A small segmentation model, trained from scratch.
Model: 1.4M parameters, 48-pixel images, arch unet, norm batchnorm, activation silu, widths [64, 64, 128].
Training: adamw at rate 0.002, batches of 256.
Rows from block 6 of a small segmentation model, named by matrix and row number. Each number is 50 + 10 x the weight over its row's rms, rounded and kept within 0 to 99. All counts start at 0.
After each channel's rows are labels from the 100 images, of 14848, where the channel reaches its highest value: "place" is the part of the image that holds the peak; "top examples" is what is common among them. Only what is clearly more common there than usual is listed. The data: rendered roads seen from a driver's seat, with toy cars, trees and houses. In brackets: how many of the 100.
# conv: 3x3 conv (model.mid.0.conv.weight, 128x128x3x3, each kernel summed), inputs 0-127

conv.65:47 45 46 62 39 39 45 50 50 50 59 45 54 58 54 42 57 43 50 39 23 35 27 49 59 53 48 55 50 71 38 45 49 45 49 42 51 39 41 54 43 39 42 47 58 31 49 48 55 50 52 59 50 28 54 46 43 41 40 40 38 54 44 44 59 34 58 44 43 43 48 54 50 55 57 66 43 25 45 44 61 69 43 40 26 41 53 54 64 56 61 41 55 38 51 28 58 61 59 45 27 58 32 48 45 45 68 35 51 37 53 54 57 38 40 42 62 41 46 61 60 69 50 48 60 66 56 56
place: bottom centre (100)
top examples: bends right (95)

conv.2:49 41 45 53 37 75 41 54 44 67 52 31 29 44 39 42 53 48 52 45 42 16 41 63 47 59 45 57 37 41 59 50 52 57 34 45 61 44 25 38 49 36 59 43 34 52 47 32 41 62 51 51 49 53 55 37 52 64 53 49 47 73 55 46 42 53 51 46 49 43 57 42 46 44 39 43 38 54 45 45 50 58 34 36 49 46 29 39 54 48 60 45 47 47 60 39 39 49 40 47 34 59 37 38 59 53 61 54 58 51 44 52 69 57 42 43 52 46 49 46 52 68 69 50 40 54 53 35
place: middle left (27)
top examples: truck (91)

conv.23:33 35 56 64 48 71 34 70 54 37 54 49 46 58 40 47 49 32 52 44 42 38 55 57 46 42 51 50 37 40 54 31 48 52 45 50 54 39 33 53 50 19 48 57 38 44 59 46 49 60 35 38 42 62 65 49 61 64 65 30 46 57 49 50 55 58 50 51 70 57 62 37 42 23 60 53 53 71 45 60 49 58 49 69 43 49 49 61 31 60 41 58 48 52 68 53 55 45 49 36 42 35 50 54 56 56 63 58 60 53 48 61 46 38 55 42 48 50 51 48 60 46 46 54 46 39 53 54
place: middle left (71)
top examples: tree (68)

conv.102:37 45 50 44 46 41 17 45 53 41 43 46 41 46 56 58 52 42 47 70 39 48 72 50 56 48 40 44 41 41 51 26 48 60 50 49 50 42 54 83 52 37 51 46 57 46 58 49 47 53 41 59 42 47 51 52 57 55 52 47 50 47 29 55 57 37 39 43 57 55 58 45 53 53 57 47 63 47 41 50 52 40 41 48 48 57 55 54 44 70 62 50 57 49 55 65 46 63 51 53 52 51 64 59 64 49 50 56 57 39 47 47 16 45 43 66 52 76 59 65 76 57 62 52 64 57 52 41
place: middle left (59); centre (34)
top examples: house (61)

conv.118:60 51 35 51 26 57 27 61 46 56 37 39 36 51 64 29 47 51 65 47 53 49 58 59 48 48 39 64 32 54 46 28 56 44 53 58 50 43 46 40 57 31 46 66 36 41 54 39 33 55 53 65 43 47 52 53 55 57 59 46 59 66 51 52 47 50 50 51 39 56 43 39 47 34 35 53 53 61 46 58 57 53 54 38 45 44 47 59 53 70 53 66 51 62 75 45 28 63 59 48 43 34 48 51 60 47 60 63 59 54 59 58 48 50 55 55 62 53 41 59 58 53 54 48 57 51 45 23
place: top right (46)
top examples: house (68)

conv.22:57 42 32 53 56 58 40 81 59 64 66 48 42 55 47 30 40 35 43 50 39 60 55 44 49 56 53 51 43 62 58 55 38 39 51 56 50 61 55 55 54 29 59 48 61 41 53 53 59 58 58 70 76 48 64 57 59 55 73 34 32 62 37 57 59 56 38 48 60 60 47 34 47 38 46 53 52 52 47 34 37 48 58 47 59 49 50 63 53 51 49 45 45 41 62 53 48 44 49 45 56 39 40 56 66 46 44 54 56 51 71 47 52 56 56 57 53 53 30 58 52 49 46 45 52 28 51 26
place: bottom right (55)
top examples: truck (93); double yellow line (49)

conv.122:54 51 49 71 36 45 36 52 61 59 47 36 41 50 64 45 69 44 62 59 57 25 48 56 45 32 38 58 50 51 64 48 56 54 50 50 51 52 40 46 47 31 49 68 27 55 51 41 40 59 36 46 28 43 52 39 33 46 47 52 45 68 32 46 51 59 39 62 68 59 53 56 60 33 40 49 47 62 51 43 57 56 46 37 40 57 43 52 53 51 40 43 63 61 70 55 45 55 47 43 47 38 58 27 61 45 47 55 46 42 55 66 30 43 57 62 50 64 54 61 53 44 58 61 55 54 49 53
place: middle left (37)
top examples: house (62)

conv.119:33 56 42 47 40 38 56 45 63 47 53 60 57 35 44 41 55 66 60 54 45 53 62 58 75 40 44 46 47 51 58 45 40 61 54 67 45 27 46 58 46 66 44 50 36 32 37 42 39 29 39 65 42 47 25 59 53 45 55 55 51 53 38 35 48 52 48 43 52 46 57 53 50 58 42 57 62 41 53 55 67 46 38 65 42 44 53 61 51 54 64 56 52 58 47 29 47 75 44 54 49 53 43 56 31 41 61 55 64 40 30 37 57 56 48 35 46 39 51 61 57 37 52 49 65 59 55 42
place: bottom centre (77)
top examples: bends right (92)

conv.0:57 62 45 54 41 36 52 47 53 58 56 45 49 35 61 40 54 43 63 41 70 60 49 62 54 48 59 40 51 40 60 39 50 42 43 53 54 51 38 58 81 51 37 62 50 46 47 49 25 51 59 56 51 41 42 46 34 59 59 40 51 62 51 45 46 54 62 67 42 64 54 54 44 68 56 59 69 57 40 66 40 49 56 66 56 60 46 43 47 38 51 58 50 60 47 46 56 45 47 68 64 43 48 49 51 51 46 52 60 43 46 45 33 74 46 63 50 61 65 48 57 39 58 73 50 21 39 47
place: middle right (80)
top examples: bends left (71); pine (66)

conv.98:59 57 58 68 58 56 30 43 51 38 37 40 48 43 53 39 35 47 53 54 48 35 46 59 30 49 47 58 44 54 52 30 50 39 42 44 54 40 48 54 49 42 65 50 58 49 56 57 47 75 47 37 40 50 55 60 47 55 41 43 45 60 50 62 41 41 55 56 58 55 53 41 48 51 49 61 45 49 38 58 50 51 20 61 45 52 42 44 59 62 72 34 41 24 69 44 35 34 38 49 60 46 49 44 58 50 48 54 34 60 58 58 48 51 42 45 40 74 68 56 53 64 62 56 51 43 42 30
place: centre (73)
top examples: truck (84); bends right (63)

conv.37:67 47 18 64 52 56 35 55 59 59 49 25 42 64 56 30 61 47 64 55 45 37 40 57 53 51 52 56 47 45 56 39 48 58 48 39 60 63 40 56 47 44 51 41 62 48 46 43 46 54 51 62 65 47 51 44 59 57 60 32 47 57 40 62 48 63 53 66 47 66 46 38 45 40 58 37 40 31 40 55 45 66 47 34 53 56 32 50 50 54 61 48 62 64 54 63 51 48 55 37 46 34 42 46 59 50 39 60 42 40 54 54 41 68 45 62 54 64 67 59 57 58 38 66 52 51 47 37
place: middle right (46); centre (34)
top examples: truck (88)

conv.125:55 52 56 48 34 56 39 51 47 57 58 54 51 36 51 46 45 49 61 58 48 28 61 51 49 63 60 58 47 67 62 34 38 46 61 57 42 56 37 56 49 54 46 54 48 35 53 41 65 48 33 66 59 55 44 40 43 71 55 43 46 69 36 30 48 52 56 34 58 57 45 48 38 55 37 48 47 67 46 38 58 64 46 42 19 67 42 51 41 25 58 58 49 41 49 37 41 58 59 49 31 51 40 64 51 50 46 59 60 37 61 44 55 61 59 53 66 60 51 66 53 41 49 43 60 54 61 42
place: middle right (49)
top examples: vehicles: two (67); bends right (62)

conv.70:53 60 36 49 49 49 34 42 49 57 49 38 35 45 42 19 41 51 62 43 51 53 43 46 45 48 50 54 36 57 53 50 41 44 50 58 52 34 44 50 55 44 53 43 39 34 67 42 59 48 33 69 54 47 57 52 57 57 39 47 35 51 47 39 52 55 54 48 44 74 44 44 48 32 40 65 54 46 59 44 64 53 54 59 23 40 61 47 35 36 61 64 52 48 61 34 34 62 55 45 66 58 45 45 61 48 61 54 56 45 50 39 53 62 56 56 53 62 48 64 62 28 78 57 54 47 63 47
place: middle left (60)
top examples: vehicles: two (68)

conv.71:48 45 34 61 41 48 40 69 31 54 37 57 51 49 38 46 33 52 46 44 56 51 52 45 32 61 43 64 31 42 47 39 35 48 56 59 49 48 48 40 46 47 59 62 33 55 58 48 42 60 54 64 46 73 50 43 53 61 58 57 62 51 47 62 44 49 53 42 72 46 50 47 61 54 50 63 56 56 59 58 49 47 46 42 70 55 44 46 50 63 64 39 49 55 69 62 35 64 50 50 48 53 69 42 58 60 31 75 51 53 60 58 55 64 61 56 47 66 32 48 45 36 66 48 56 45 45 31
place: bottom centre (51); centre (29)
top examples: bends left (60)

conv.34:44 39 44 46 57 62 37 59 44 26 39 52 49 43 51 46 37 34 53 49 46 49 52 38 41 57 43 43 37 50 53 48 58 47 53 44 51 36 44 59 38 39 65 32 54 58 64 40 59 38 36 63 54 53 43 57 56 62 38 39 49 59 50 47 50 31 33 50 48 55 58 32 42 51 43 64 35 38 33 58 59 60 24 61 41 42 71 33 42 54 65 43 41 31 52 52 39 45 50 37 49 51 53 53 53 58 58 48 65 37 57 47 66 54 35 39 42 55 47 51 65 69 57 58 52 59 54 32
place: centre (94)
top examples: straight (87)

conv.28:64 49 39 48 62 58 47 56 32 67 44 37 51 46 32 52 43 69 49 58 49 42 65 55 67 43 41 52 54 62 51 37 45 32 54 51 35 25 62 50 47 69 45 46 64 47 40 50 65 42 59 55 68 60 38 58 40 57 48 57 53 51 41 59 44 39 40 42 44 58 46 50 54 70 38 54 44 46 54 55 43 60 44 30 62 63 53 59 48 39 54 54 54 25 54 58 33 40 54 37 36 53 32 53 47 47 46 53 36 40 47 48 55 53 46 45 41 54 56 63 51 55 55 33 72 57 66 47
place: bottom right (38)
top examples: dusk (72); bends left (71); vehicles: zero (39)

conv.44:60 39 42 34 56 72 43 58 30 45 43 39 46 37 57 45 45 31 62 48 46 29 59 44 58 50 41 52 50 52 64 37 51 47 54 41 41 41 53 56 48 41 57 48 46 63 69 45 47 62 67 53 58 57 43 55 65 81 64 51 49 66 46 55 39 53 47 48 54 57 48 44 35 63 39 57 49 54 41 54 48 50 38 37 42 48 42 39 47 48 57 53 47 50 34 43 25 64 54 43 50 32 42 58 42 57 52 64 57 43 47 57 27 69 44 61 60 60 55 52 64 68 57 46 51 46 63 41
place: middle left (77)
top examples: bends left (86)

conv.115:61 48 48 39 48 52 37 61 37 57 50 33 58 41 51 30 41 24 45 44 52 41 63 66 40 45 48 63 43 51 45 43 50 54 56 49 35 30 52 52 63 35 52 44 50 50 57 57 69 61 47 57 59 62 47 55 64 45 54 58 64 62 64 67 34 48 41 53 38 70 39 48 45 52 38 62 50 45 47 54 60 49 58 44 58 55 59 54 55 41 47 62 54 12 52 42 36 51 63 34 43 46 43 45 52 41 65 52 57 49 55 49 48 53 34 61 60 66 46 59 55 58 48 60 72 51 61 54
place: middle left (75)
top examples: bends left (91)

conv.67:47 46 45 65 44 54 42 54 63 60 53 39 41 63 49 45 42 57 44 34 33 55 44 56 70 36 30 45 54 44 57 40 45 52 70 45 40 37 59 54 47 35 42 50 55 42 41 43 34 57 67 49 38 39 25 52 57 43 51 44 71 46 60 66 49 53 55 56 61 50 46 39 42 31 27 53 66 45 46 47 60 44 65 46 63 47 60 67 41 53 52 52 34 50 58 63 43 70 52 43 50 32 50 37 54 47 61 59 55 38 34 46 32 56 48 56 47 64 48 45 63 40 37 47 55 52 49 61
place: bottom right (41); bottom centre (35)
top examples: bends left (72)

conv.16:48 41 44 48 41 59 43 54 53 53 31 37 57 60 58 39 48 47 56 56 61 51 58 51 56 57 62 44 38 41 62 47 46 54 53 49 59 62 34 36 51 37 51 48 22 58 47 46 50 40 43 63 52 55 54 42 43 75 51 39 59 71 38 48 49 55 36 59 72 52 73 44 48 39 54 45 62 64 34 60 51 58 44 65 46 54 52 31 64 74 43 61 50 43 72 56 50 37 62 44 59 56 57 46 58 58 45 66 41 58 56 57 39 61 53 53 47 56 44 45 49 54 46 55 56 26 31 54
place: middle right (41)
top examples: truck (85); vehicles: two (70)